A small sound classifier, trained from scratch: activation gelu.
Rows from block 5 of a small sound classifier, named by matrix and row number. Rows with one number within an expert belong to one neuron, the router's apart. Each number is 200 + 30 x the weight over its row's rms, rounded and kept within 0 to 999. All counts start at 0. After the name is the row's rms in percent of the matrix's.
Before each expert's rows are labels from the 100 clips, of 14848, where the router gives the expert most weight on average: "strongest on" is what is common among them. Only what is clearly more common there than usual is listed. The data: short pieces for a synthesised band: melody, chords, bass and drums. In brackets: how many of the 100, against the usual share in percent.
# router: router (model.blocks.5.mlp.router.weight, 4x128, trained with AdamW), inputs 86-127
# up: expert up (model.blocks.5.mlp.up, 4x128x128), inputs 86-127
# down: expert down (model.blocks.5.mlp.down, 4x128x128, transposed), outputs 86-127

# expert 3
strongest on: key: E major (58 vs 4.2); key: E minor (42 vs 4.2)
router.3,092,225,216,237,181,231,212,215,145,192,205,180,189,196,184,129,218,214,241,181,211,169,177,250,185,157,213,171,249,191,178,158,161,227,221,295,238,269,209,221,171,250,189
up.0,100,228,244,193,259,168,235,192,223,208,202,236,197,187,154,177,199,194,191,170,187,180,216,233,170,214,172,209,192,259,224,204,210,218,179,197,214,224,161,253,242,128,203
down.0,097,184,136,248,189,202,171,234,146,213,236,163,216,168,254,160,171,170,223,178,203,262,229,199,234,139,180,211,208,218,187,172,213,215,206,136,218,217,191,195,172,233,229
up.1,118,229,153,209,197,208,218,183,261,215,142,275,271,183,218,205,184,221,182,217,200,201,187,169,178,152,179,180,212,199,195,205,200,235,240,161,164,186,187,259,179,212,209
down.1,109,259,213,204,229,191,198,240,188,255,181,206,181,180,229,218,151,191,236,201,151,147,231,133,210,175,191,222,195,254,200,143,194,242,172,159,204,231,202,191,174,182,188
up.2,124,167,162,193,259,218,189,213,201,165,173,197,177,233,235,206,143,306,217,247,190,228,185,200,191,199,247,181,164,191,262,168,159,192,237,215,188,210,181,220,236,237,194
down.2,112,232,204,241,166,246,212,169,176,197,175,176,197,205,177,186,152,194,225,162,233,126,205,219,177,197,175,208,177,179,150,214,250,231,154,209,217,170,141,185,243,153,189
up.3,096,202,138,204,142,169,205,193,194,217,167,239,231,218,154,232,251,243,196,194,176,207,236,179,149,209,177,179,171,245,225,203,177,224,218,179,226,159,218,135,189,185,228
down.3,096,222,230,180,208,183,215,184,168,194,217,167,188,253,212,184,278,225,191,110,124,190,253,203,221,273,257,159,158,227,186,218,188,179,213,162,214,213,221,187,200,168,256
up.4,080,162,177,175,231,150,200,242,185,214,165,233,230,201,174,177,173,191,165,250,173,190,188,210,241,147,169,158,203,175,235,220,159,192,205,217,144,219,204,198,154,208,220
down.4,089,193,193,233,191,180,247,183,168,132,236,191,183,211,180,175,189,179,146,178,217,234,219,167,134,227,191,209,221,198,137,174,245,188,242,173,229,162,240,187,229,197,218
up.5,087,206,201,159,230,216,131,190,212,215,186,247,204,171,151,249,201,194,214,241,263,177,192,224,220,221,181,159,145,235,185,199,212,187,196,136,197,201,229,169,182,194,177
down.5,095,269,204,179,153,172,205,220,260,151,170,237,214,180,205,179,189,216,234,178,200,220,220,203,202,212,207,267,202,183,237,192,186,216,189,204,156,230,258,184,169,213,180
up.6,094,228,217,213,177,184,247,205,185,163,165,188,209,195,214,184,170,207,276,192,153,171,189,215,148,192,199,229,170,211,160,190,161,206,227,148,193,166,172,206,163,217,172
down.6,096,204,213,170,207,235,183,156,234,292,192,208,188,212,189,208,171,201,184,171,217,192,163,183,167,164,183,166,239,198,189,217,232,216,203,222,253,276,200,194,216,199,243
up.7,088,190,180,285,216,195,149,181,190,171,265,211,177,164,173,189,241,230,191,169,263,215,234,189,192,201,172,190,221,191,191,179,203,195,194,208,163,128,189,183,214,237,193
down.7,087,224,179,176,218,194,205,210,210,237,230,194,181,205,216,185,215,185,175,218,220,197,160,263,218,135,185,222,199,191,167,195,234,140,199,179,182,222,243,183,181,183,169
up.8,101,179,212,231,230,263,198,234,197,221,213,191,178,206,211,217,195,201,203,177,153,208,241,223,209,207,228,172,227,167,224,188,190,180,213,195,176,217,220,183,218,193,171
down.8,100,192,197,242,200,203,184,169,247,134,199,168,154,190,185,208,209,165,178,178,177,196,173,180,190,258,186,183,154,273,174,265,235,222,170,220,224,201,184,173,213,158,199
up.9,085,242,201,232,217,236,134,145,192,132,193,163,149,237,214,202,258,197,242,214,231,243,248,186,150,237,255,165,212,207,275,155,201,219,210,209,197,230,188,228,173,176,224
down.9,079,207,220,241,185,164,222,154,172,202,215,220,169,158,250,201,195,255,142,214,212,193,231,237,234,214,165,214,213,271,205,216,177,185,202,187,239,171,184,221,223,222,222
up.10,092,183,181,193,201,270,246,188,232,195,184,224,221,181,274,133,191,194,202,217,228,195,190,177,228,260,217,168,191,186,228,206,202,231,151,187,235,238,168,200,214,147,165
down.10,086,204,178,243,217,142,185,188,204,208,139,196,148,157,220,207,193,205,163,181,192,230,228,207,186,211,168,198,174,206,221,190,153,241,157,204,196,194,195,207,196,239,232
up.11,100,211,217,196,186,191,229,191,173,203,154,188,201,228,216,185,178,168,173,167,195,176,129,241,166,230,185,238,227,193,220,139,229,211,195,161,235,202,147,220,145,181,178
down.11,105,207,217,178,196,165,186,180,228,225,169,221,167,131,190,161,166,228,197,163,211,233,194,166,183,154,216,206,198,203,197,249,225,159,214,164,218,190,229,222,184,214,216
up.12,126,214,253,200,210,224,190,193,173,265,173,238,249,180,181,205,184,170,239,196,220,189,199,215,224,207,200,213,185,172,133,223,228,211,185,184,230,234,192,207,172,161,192
down.12,110,216,232,186,200,228,172,211,219,155,180,225,220,248,201,231,162,184,227,216,164,148,208,206,171,212,154,232,218,229,216,225,228,218,246,189,144,273,196,190,191,215,182
up.13,107,211,244,197,165,252,209,189,173,203,199,199,180,197,218,160,243,239,244,157,190,177,198,188,205,138,233,172,267,201,209,221,120,214,228,217,200,211,158,247,189,203,155
down.13,103,183,154,229,193,232,231,182,172,235,216,182,207,158,214,190,175,175,200,228,200,190,178,148,191,191,236,216,242,255,245,193,258,231,154,114,185,235,223,208,182,196,254
up.14,083,188,227,232,173,205,172,192,190,220,204,242,204,145,203,219,170,211,160,178,213,204,211,174,184,220,148,159,208,163,188,247,180,165,218,214,206,230,231,261,231,205,220
down.14,087,237,187,178,196,212,165,257,193,144,230,182,193,211,210,189,223,151,254,171,188,192,243,249,229,209,220,242,200,138,203,233,270,197,156,194,152,232,204,186,246,200,149
up.15,098,242,158,228,221,204,234,212,145,122,192,213,225,195,226,241,220,215,238,226,176,198,207,154,183,157,179,175,207,219,210,222,218,211,230,205,204,239,173,209,207,186,203
down.15,107,173,215,207,132,177,234,178,228,250,193,206,227,195,261,175,157,179,203,148,235,141,167,213,200,249,158,219,198,141,231,199,226,171,205,231,184,195,156,229,218,161,222
up.16,124,222,255,230,265,201,220,241,229,226,204,123,204,226,209,192,186,165,207,188,167,189,214,233,171,244,232,191,201,173,229,284,173,172,193,209,168,199,178,184,200,215,204
down.16,109,193,211,199,172,229,155,251,197,184,129,232,174,185,231,221,199,213,174,239,163,177,216,224,176,225,210,253,225,185,170,266,253,226,159,191,240,253,219,190,196,218,155
up.17,117,157,272,256,186,247,203,225,181,207,234,178,190,176,169,169,227,257,213,160,191,186,225,228,223,173,213,160,232,246,212,188,146,187,189,230,220,176,230,177,212,231,228
down.17,114,214,226,219,138,221,234,165,160,198,194,236,173,200,228,194,199,194,187,214,246,234,212,231,198,185,183,282,197,189,193,179,143,175,180,166,189,222,220,193,195,215,189

# expert 2
strongest on: key: C# major (95 vs 4); bowed string-like (33 vs 14.4)
router.2,080,159,165,237,173,134,195,219,141,194,205,198,256,167,149,166,196,203,173,180,226,207,243,207,200,203,167,164,240,191,224,209,237,204,171,180,166,123,180,190,237,195,220
up.0,098,156,163,209,220,201,217,158,224,213,187,222,186,254,160,222,167,205,216,219,182,180,114,146,178,241,217,156,160,204,195,181,233,208,174,174,152,176,222,204,166,219,180
down.0,103,199,195,213,165,210,203,215,229,231,181,216,243,245,224,168,218,227,202,219,222,175,290,245,189,179,241,228,233,126,176,224,161,228,172,193,163,176,253,172,192,189,202
up.1,095,168,184,231,237,194,201,221,163,170,185,209,185,143,136,211,249,201,183,221,196,172,144,172,222,218,277,197,227,206,181,214,137,149,230,234,178,238,169,171,183,188,222
down.1,099,228,179,209,195,236,223,188,243,200,220,198,208,229,211,164,166,221,227,183,165,215,208,178,159,161,197,185,143,151,198,170,216,193,164,155,187,247,240,188,231,207,206
up.2,079,189,229,181,146,253,185,240,248,234,246,192,167,189,204,222,179,200,177,193,226,229,230,209,154,136,225,192,179,239,246,207,223,181,186,212,174,200,191,234,218,217,154
down.2,080,144,183,219,192,210,203,173,200,217,135,182,140,206,235,177,215,267,214,199,166,165,179,195,215,186,157,213,208,216,183,167,195,207,214,245,183,209,177,159,212,238,192
up.3,107,187,229,203,235,232,161,158,162,201,214,239,208,193,222,186,236,173,129,202,194,206,221,153,193,172,192,182,228,142,227,157,245,183,242,188,228,191,213,220,196,206,195
down.3,103,172,178,172,208,197,217,268,204,218,194,211,164,244,157,222,223,235,196,218,206,218,221,243,235,215,189,201,222,138,208,228,140,185,174,159,187,247,221,181,202,160,189
up.4,086,253,182,152,213,195,197,230,241,220,236,216,287,243,162,214,227,178,174,154,223,143,181,215,178,182,192,188,203,162,204,161,193,211,223,208,200,224,226,176,200,181,220
down.4,083,256,196,229,205,189,264,165,207,158,193,163,148,219,236,256,229,213,214,241,198,184,261,202,183,210,229,192,227,196,164,216,245,175,224,242,223,223,154,193,192,252,173
up.5,091,229,176,175,192,222,160,163,239,201,194,170,184,180,219,184,173,134,211,148,141,234,227,205,118,188,153,187,212,207,241,207,201,185,234,210,230,176,204,203,241,171,188
down.5,093,179,255,235,272,168,222,190,208,199,163,244,191,242,212,246,232,204,219,233,220,193,158,207,208,232,234,217,226,205,216,196,206,205,220,236,186,208,199,234,208,177,177
up.6,109,236,189,172,202,219,212,176,201,196,218,235,195,199,199,201,224,223,188,235,203,247,126,153,166,146,190,207,221,153,141,224,163,144,186,202,185,235,144,205,207,228,202
down.6,111,174,206,240,202,231,210,218,222,214,152,160,196,223,163,227,147,208,160,180,176,217,205,237,255,178,164,222,161,240,202,162,189,246,177,252,224,243,236,186,236,257,196
up.7,154,215,222,209,136,220,192,235,184,187,207,251,246,220,141,180,229,187,213,245,226,221,185,195,201,197,218,215,200,203,179,225,249,191,232,201,168,259,208,189,206,154,196
down.7,146,229,272,184,178,201,258,234,196,235,237,231,201,239,150,217,190,221,208,190,214,182,244,156,212,220,178,161,179,204,180,185,180,173,189,210,165,241,237,253,173,196,207
up.8,089,186,161,241,218,234,190,230,202,235,185,189,248,172,191,226,215,279,189,199,172,187,174,216,229,218,156,194,143,220,243,186,141,243,214,211,203,198,186,220,199,57,223
down.8,084,202,269,133,198,172,199,212,188,185,190,197,169,179,201,262,216,154,221,242,231,162,178,180,240,177,241,236,230,182,173,169,249,161,191,163,188,216,218,192,181,282,224
up.9,102,204,255,253,211,215,175,279,190,156,212,216,256,186,200,151,251,188,255,202,149,190,158,178,194,228,210,171,210,224,191,182,231,175,167,212,201,155,130,188,171,223,186
down.9,109,173,162,217,248,205,210,209,224,184,207,195,208,198,195,192,204,141,222,186,204,218,257,198,240,196,202,236,184,232,185,143,165,211,169,204,246,262,230,184,235,221,227
up.10,083,276,175,207,258,197,163,195,233,229,235,219,155,239,226,221,214,229,203,222,175,186,213,214,157,185,193,142,225,187,172,209,236,190,179,224,230,200,218,154,208,230,269
down.10,081,221,210,172,131,225,214,240,222,152,244,203,224,243,185,192,204,194,234,171,201,223,225,158,196,210,249,231,185,264,242,123,183,184,158,203,177,222,176,233,208,172,179
up.11,121,183,193,193,199,169,181,179,165,234,178,240,164,235,220,151,145,214,164,151,161,216,205,150,175,197,188,266,172,194,177,138,184,149,188,152,251,203,252,178,171,185,198
down.11,120,189,189,182,178,180,179,199,177,214,223,230,243,214,178,228,260,207,185,201,178,229,203,209,207,241,192,167,228,178,248,259,195,180,224,128,188,228,208,188,181,238,185
up.12,098,186,219,243,236,168,121,247,208,229,149,189,199,197,206,157,272,184,161,207,189,159,135,240,222,212,171,171,231,199,180,184,179,205,202,177,196,178,225,159,200,205,235
down.12,102,187,207,194,243,153,234,153,181,203,226,233,213,180,186,205,201,182,224,215,229,189,254,203,205,217,177,224,181,175,197,169,254,186,223,235,137,242,216,171,225,185,215
up.13,083,222,228,193,189,244,169,146,167,182,192,154,170,205,269,154,208,211,172,205,173,179,125,262,189,168,178,160,161,240,145,240,210,176,238,196,178,191,204,222,212,231,205
down.13,093,176,163,191,147,232,228,176,207,228,202,152,217,221,229,183,199,195,227,222,222,163,196,183,212,235,224,229,223,138,265,195,207,195,219,217,204,234,198,163,205,148,226
up.14,121,203,194,206,255,134,175,220,168,196,173,236,225,250,172,137,218,238,184,179,184,241,192,202,229,195,190,186,195,243,236,224,233,195,241,159,173,189,226,175,199,168,208
down.14,103,200,237,234,228,179,157,176,210,226,158,180,240,146,207,194,197,201,217,240,213,279,193,165,232,279,221,195,212,174,215,172,182,169,180,174,187,226,243,170,208,216,162
up.15,099,245,175,232,193,189,244,161,148,286,218,151,191,235,232,199,213,207,223,161,174,166,229,186,144,188,182,198,176,226,112,181,201,226,211,176,207,150,142,168,213,165,171
down.15,093,168,210,161,194,247,210,162,196,169,151,202,207,231,243,215,231,239,148,175,263,247,165,208,193,223,224,202,178,175,230,187,227,209,203,194,219,184,298,198,252,220,237
up.16,123,237,203,165,229,192,184,228,150,252,189,171,205,212,186,183,196,150,130,166,230,212,212,258,188,206,168,254,170,201,255,174,198,111,183,264,225,161,166,229,201,212,188
down.16,112,159,186,184,247,165,195,227,223,109,246,213,143,167,198,174,248,227,272,218,238,213,171,183,187,193,250,187,205,199,200,196,212,257,193,175,212,182,219,214,236,171,168
up.17,104,173,220,207,211,175,184,211,163,265,182,166,175,193,185,194,182,170,192,176,185,150,186,280,213,197,190,205,232,242,198,182,249,207,138,201,231,133,181,221,188,240,251
down.17,094,238,170,230,266,229,191,198,206,189,224,221,238,214,181,183,160,187,188,207,239,207,226,163,208,252,192,253,164,179,239,186,154,209,195,169,189,192,225,180,161,169,150

# expert 1
strongest on: key: D major (65 vs 4.1)
router.1,108,191,238,196,220,217,213,201,277,242,220,241,266,237,154,212,206,170,223,195,207,182,209,195,245,220,195,194,180,232,193,173,133,162,234,168,208,252,238,217,180,227,179
up.0,102,214,233,185,162,176,272,189,237,187,170,258,202,180,266,165,174,226,217,200,223,230,209,211,217,189,223,228,216,213,179,197,208,223,228,204,200,213,188,191,217,193,213
down.0,099,181,182,224,182,229,160,232,180,221,258,140,148,213,112,218,241,189,209,204,141,200,212,250,230,181,177,195,197,208,179,184,219,178,184,203,168,183,243,193,156,199,211
up.1,126,234,196,226,156,196,192,204,217,226,161,182,300,169,191,226,224,181,200,170,261,226,183,206,189,183,228,196,244,156,208,257,198,192,198,145,251,209,250,200,214,223,238
down.1,136,247,216,197,255,200,232,241,231,206,161,251,201,201,199,207,199,287,239,182,168,191,242,197,248,204,179,229,220,174,201,166,243,248,161,178,168,200,211,197,140,220,140
up.2,085,172,221,192,201,208,182,185,225,219,216,169,182,233,127,184,200,182,194,171,172,184,183,262,197,201,174,207,231,205,217,214,166,189,145,199,223,217,202,160,204,179,255
down.2,089,203,155,170,217,235,225,235,213,216,209,218,216,281,274,210,222,190,210,203,202,206,174,176,202,207,169,204,183,188,233,225,246,202,232,184,173,244,191,231,204,205,167
up.3,117,235,236,187,194,162,164,193,181,173,237,197,248,245,175,293,208,196,183,167,259,180,197,195,201,211,198,198,148,176,209,220,252,217,184,184,184,196,155,185,218,210,205
down.3,117,234,208,186,211,211,188,248,242,211,168,156,223,156,222,156,204,274,205,246,201,175,220,222,211,199,206,195,158,161,149,128,208,189,176,212,171,186,212,179,191,175,226
up.4,081,162,253,223,253,226,208,222,201,228,180,186,252,225,193,207,240,191,185,195,227,181,201,161,247,233,255,213,239,189,248,132,173,141,173,183,219,170,200,204,193,182,202
down.4,085,230,178,225,168,157,223,190,212,147,222,213,164,146,183,202,178,208,191,181,183,233,200,239,187,156,189,135,217,219,185,264,203,217,195,224,278,224,216,199,189,176,193
up.5,092,158,153,215,205,251,242,160,196,204,173,194,216,203,199,203,157,179,222,154,183,173,178,193,155,241,226,162,192,169,182,174,188,181,188,200,218,160,196,154,180,194,194
down.5,098,249,153,240,160,165,176,216,205,211,149,258,163,201,248,167,191,149,278,215,195,163,147,208,239,168,237,226,212,174,222,180,232,192,212,155,236,224,151,232,226,221,220
up.6,129,220,193,230,206,193,165,231,224,244,195,248,155,166,203,155,148,172,227,183,185,238,175,192,180,217,213,254,200,201,193,177,179,245,177,203,248,228,191,192,178,199,186
down.6,131,158,159,242,240,196,174,175,239,232,153,202,184,213,166,226,220,188,207,199,172,140,193,188,101,166,253,221,214,196,186,215,186,223,228,213,175,193,219,205,157,190,247
up.7,089,224,166,250,176,231,219,174,223,214,161,158,173,229,172,195,232,215,227,172,205,189,230,198,127,177,183,229,225,201,174,192,204,181,151,234,210,156,205,206,213,215,211
down.7,094,250,164,233,211,217,220,160,205,231,187,179,208,247,259,221,186,155,224,210,209,169,147,245,224,203,210,190,181,272,189,147,223,230,206,185,194,174,229,155,218,208,199
up.8,108,188,165,182,216,205,207,181,223,198,201,162,235,190,200,206,187,195,177,219,214,243,243,231,239,207,145,170,216,190,224,248,206,153,238,226,208,249,174,190,208,197,268
down.8,101,181,263,192,148,175,211,250,191,183,230,228,191,226,249,264,249,204,215,157,190,175,181,142,183,188,183,185,257,174,163,235,210,177,188,223,236,211,234,229,138,191,154
up.9,111,148,169,163,238,171,191,240,215,182,186,217,205,249,199,185,235,174,222,202,173,150,168,225,217,205,219,169,174,160,198,226,194,220,222,182,234,231,246,126,172,190,226
down.9,108,134,178,193,158,177,229,190,182,229,202,205,200,161,191,242,154,136,173,199,189,238,144,168,217,213,222,207,201,211,204,213,211,216,215,226,211,234,238,213,179,213,204
up.10,080,194,113,175,154,225,218,164,200,198,188,165,169,144,197,240,216,179,180,192,170,197,176,184,267,249,158,169,214,171,222,210,144,167,191,203,216,176,158,140,185,235,147
down.10,087,255,214,183,203,253,214,207,205,214,180,251,174,216,230,163,202,217,201,218,164,180,196,164,187,151,224,200,168,180,212,205,285,142,201,195,180,235,169,237,224,217,234
up.11,122,200,189,187,213,205,184,237,173,164,149,147,153,173,190,191,178,166,248,142,211,216,167,221,156,202,195,240,181,190,222,156,204,214,189,223,270,200,184,192,188,202,210
down.11,111,199,131,167,255,192,258,187,196,155,229,176,164,199,223,228,249,158,199,204,217,201,206,188,217,201,246,216,167,184,216,217,202,216,209,186,184,229,243,244,203,252,223
up.12,116,251,197,217,203,182,189,253,197,187,217,221,195,234,234,166,268,135,167,194,239,237,183,159,216,206,196,185,182,172,256,265,249,143,212,187,220,183,217,189,196,212,188
down.12,115,191,196,175,234,205,195,218,241,206,202,213,172,234,223,223,155,243,232,217,202,183,241,243,221,221,193,232,251,216,188,232,182,229,220,97,194,219,242,182,179,172,191
up.13,098,201,235,194,186,191,157,146,223,210,209,185,226,209,231,310,138,165,220,235,157,168,194,245,168,224,194,187,202,210,170,252,227,186,203,173,178,207,167,208,212,203,189
down.13,110,240,160,254,190,219,233,239,217,198,172,235,152,216,205,180,209,228,257,159,173,138,172,187,227,180,170,248,211,213,232,162,168,254,158,147,215,178,223,212,196,190,228
up.14,088,206,187,162,171,216,117,197,206,183,241,189,155,221,231,164,231,226,195,260,219,181,173,209,167,191,220,174,247,194,232,209,163,176,175,203,216,214,236,200,104,234,203
down.14,085,168,203,198,197,219,254,203,179,203,200,142,220,227,186,208,177,160,196,218,156,225,201,161,256,203,201,158,133,212,220,216,203,170,238,246,195,200,167,226,187,168,254
up.15,102,232,203,187,214,205,213,215,252,176,173,174,220,207,224,186,162,293,262,174,195,220,193,246,169,169,235,213,200,243,193,172,205,203,167,221,234,232,199,177,202,215,199
down.15,098,161,155,228,168,215,171,131,149,242,218,178,172,224,171,242,203,187,186,193,195,188,219,199,168,226,162,194,268,179,242,219,172,215,210,174,227,170,191,207,203,226,134
up.16,100,197,147,184,212,197,224,191,250,198,266,178,153,170,228,169,279,211,220,229,222,220,181,210,211,239,211,189,155,161,197,162,205,152,235,187,184,224,174,203,174,241,177
down.16,100,234,228,228,185,165,242,171,177,170,176,240,184,210,176,209,181,218,195,239,205,227,226,188,166,214,134,187,218,154,183,235,190,237,194,153,212,184,162,211,175,198,220
up.17,095,246,193,220,163,214,193,224,248,196,239,159,194,200,214,144,210,137,120,177,182,211,158,179,188,185,192,187,180,174,185,176,187,195,161,234,183,204,213,227,176,248,199
down.17,102,205,259,189,208,233,191,227,176,224,136,246,214,227,209,238,179,205,234,234,178,168,247,206,239,178,182,224,279,232,238,224,202,222,252,209,212,213,191,168,184,192,165

# expert 0
strongest on: key: F major (69 vs 4.3)
router.0,116,222,181,193,200,198,216,189,159,160,193,160,140,179,270,234,175,204,177,242,209,227,201,187,167,189,221,241,195,184,199,233,291,231,178,178,187,151,180,179,222,176,205
up.0,087,209,177,227,184,230,164,183,212,233,195,195,203,241,177,140,177,246,176,215,199,195,239,218,240,198,223,258,171,216,242,155,199,176,191,203,209,174,219,192,172,185,211
down.0,087,219,228,138,147,176,218,259,186,208,252,167,207,196,125,278,236,226,187,180,126,192,187,215,174,221,211,221,233,180,184,224,202,173,226,176,205,200,209,244,259,232,176
up.1,085,208,161,223,156,204,168,158,186,171,113,233,198,204,222,215,234,172,227,131,179,193,193,196,183,233,170,179,216,196,217,202,206,213,192,199,191,190,190,216,216,214,159
down.1,086,154,211,238,245,257,195,240,175,194,245,211,185,209,127,158,183,187,208,243,221,201,222,200,177,194,208,160,209,233,166,154,202,167,224,203,190,181,206,169,209,197,212
up.2,068,203,218,239,244,218,204,219,232,185,225,224,210,190,133,220,205,195,161,162,192,260,202,213,161,143,182,186,220,170,153,164,180,199,250,228,173,210,179,198,198,147,189
down.2,076,225,216,182,180,207,165,211,186,243,193,184,197,176,226,192,182,225,250,196,224,148,150,191,193,206,173,246,212,209,212,221,186,147,204,192,149,213,259,206,214,216,178
up.3,101,184,200,160,221,237,199,191,176,217,196,173,151,183,187,211,183,180,234,195,166,198,247,222,207,207,228,135,258,171,205,233,181,214,200,100,166,274,239,200,190,240,191
down.3,105,230,179,155,142,170,214,236,223,192,189,180,242,208,226,176,236,217,198,184,155,225,201,140,196,249,169,197,155,219,170,218,169,172,213,236,192,144,192,155,169,197,217
up.4,107,210,220,165,180,177,145,206,195,175,154,177,237,178,150,154,152,226,265,196,199,195,198,222,220,245,209,223,170,165,198,224,196,222,154,242,170,157,275,215,222,183,197
down.4,114,182,183,157,219,243,227,214,208,257,157,163,191,219,209,208,187,139,155,191,194,248,208,184,202,154,187,188,275,205,240,205,195,221,157,216,228,199,190,224,196,175,211
up.5,126,171,192,147,115,192,168,191,207,230,180,204,230,218,207,185,207,244,288,200,193,208,169,183,215,199,254,220,229,217,129,179,194,179,201,237,208,217,148,203,254,236,226
down.5,112,155,186,202,219,203,201,188,194,183,232,198,231,213,235,191,258,142,208,172,106,230,236,204,203,177,248,186,156,190,202,207,238,206,171,225,211,215,193,205,249,140,217
up.6,114,195,213,152,208,136,184,182,163,229,175,238,236,216,209,206,191,188,204,211,194,186,145,215,189,252,184,166,157,220,221,199,198,158,180,195,197,215,118,213,278,224,231
down.6,100,219,199,186,219,225,275,245,198,208,151,129,225,231,244,165,199,156,165,224,189,180,229,213,253,224,219,180,207,218,192,223,213,200,200,228,217,161,228,163,195,188,152
up.7,097,192,205,127,211,203,198,231,131,136,201,193,202,158,171,206,257,246,180,193,204,238,158,220,190,184,214,220,150,227,236,204,233,169,269,249,186,199,222,179,180,157,209
down.7,102,236,221,258,168,186,236,195,198,223,176,225,223,272,219,225,146,192,207,181,223,167,212,175,181,222,225,262,184,184,187,169,166,217,179,190,178,198,228,211,210,195,174
up.8,092,209,214,224,199,260,129,170,202,236,124,218,236,197,151,188,200,185,193,134,194,224,190,190,184,204,228,184,158,120,221,197,208,200,181,217,240,209,170,183,155,226,206
down.8,086,169,229,165,191,174,199,176,185,214,184,202,199,196,217,209,276,221,208,177,251,139,259,216,196,201,176,194,276,188,208,236,149,186,249,182,146,217,181,255,134,208,192
up.9,120,204,265,186,252,194,176,221,197,206,229,150,204,273,187,156,242,204,194,222,233,170,221,197,188,189,198,169,218,201,175,207,203,199,223,245,238,150,134,246,213,181,167
down.9,119,213,129,179,122,198,228,204,254,211,195,196,183,166,205,243,173,212,192,220,223,224,130,238,187,184,227,219,204,211,203,224,175,186,166,162,161,207,236,158,150,239,198
up.10,087,174,205,207,206,224,186,172,208,223,229,212,248,218,166,171,202,190,204,222,165,187,185,232,232,223,197,145,223,205,171,179,218,216,205,234,172,201,161,242,156,178,229
down.10,092,200,235,176,200,157,212,180,242,171,182,193,191,131,184,188,185,245,175,164,201,177,159,189,142,113,191,213,246,186,210,219,137,199,231,183,212,218,205,232,185,197,180
up.11,097,182,155,173,210,213,172,179,180,247,148,209,209,148,218,223,190,194,192,192,165,159,245,169,172,226,181,133,204,206,175,139,186,233,209,154,225,216,174,185,165,176,227
down.11,099,202,238,204,175,203,158,244,140,191,183,118,160,196,148,207,190,172,195,187,165,231,214,139,190,202,164,213,170,161,208,183,139,227,203,230,239,242,181,176,243,220,191
up.12,114,245,231,200,209,273,232,201,214,248,229,201,216,240,241,167,182,214,236,229,255,200,180,200,192,197,208,216,232,205,224,173,215,220,142,230,162,266,177,201,179,247,205
down.12,108,231,187,165,165,234,215,176,195,236,189,206,207,271,208,243,211,178,235,224,226,176,196,218,156,183,212,183,199,200,216,272,197,235,231,210,213,220,191,209,226,196,173
up.13,095,126,202,173,159,204,195,164,209,206,185,175,146,218,220,248,234,238,156,202,198,193,201,216,174,190,160,244,225,180,189,250,203,140,205,214,225,200,196,188,196,209,185
down.13,091,252,203,232,219,158,147,161,201,186,209,210,211,194,189,196,197,171,205,250,208,252,238,167,202,196,200,223,171,178,245,231,190,264,199,174,204,225,172,178,215,147,190
up.14,108,220,227,252,154,199,163,200,199,169,222,207,212,203,174,200,200,238,150,218,186,217,210,201,206,195,189,251,184,190,185,219,207,155,174,270,193,152,214,243,170,171,165
down.14,102,199,177,203,171,168,218,224,212,194,141,225,166,185,222,253,201,213,172,194,226,195,176,194,173,167,196,222,194,238,192,165,197,194,210,197,228,209,214,222,223,193,148
up.15,110,197,206,178,215,190,142,215,225,136,177,225,254,212,209,222,227,242,218,217,167,186,182,200,206,175,201,182,183,153,150,167,181,235,190,278,209,197,199,220,215,202,171
down.15,108,124,177,211,197,156,191,211,216,197,250,246,129,210,174,175,234,151,215,192,168,196,186,186,166,199,253,193,100,197,227,175,242,161,220,202,239,193,181,188,200,193,239
up.16,099,175,187,197,184,253,175,185,169,234,165,213,209,176,169,153,211,196,203,187,164,207,215,182,160,239,246,247,183,212,172,224,161,207,245,146,239,209,272,223,227,248,228
down.16,089,202,232,175,168,219,178,204,233,213,194,148,197,156,159,221,239,167,192,214,158,209,212,182,260,170,143,167,232,199,232,169,182,192,193,183,198,190,185,190,182,227,185
up.17,087,275,289,180,168,166,225,189,210,179,231,178,161,229,187,194,178,181,178,177,186,191,145,235,167,198,189,146,257,256,135,204,183,220,184,237,202,174,202,210,194,218,219
down.17,100,139,159,172,228,209,181,216,166,176,158,212,216,199,211,257,173,207,219,275,214,186,182,152,212,172,251,237,206,168,242,237,201,227,202,125,171,228,216,183,221,160,180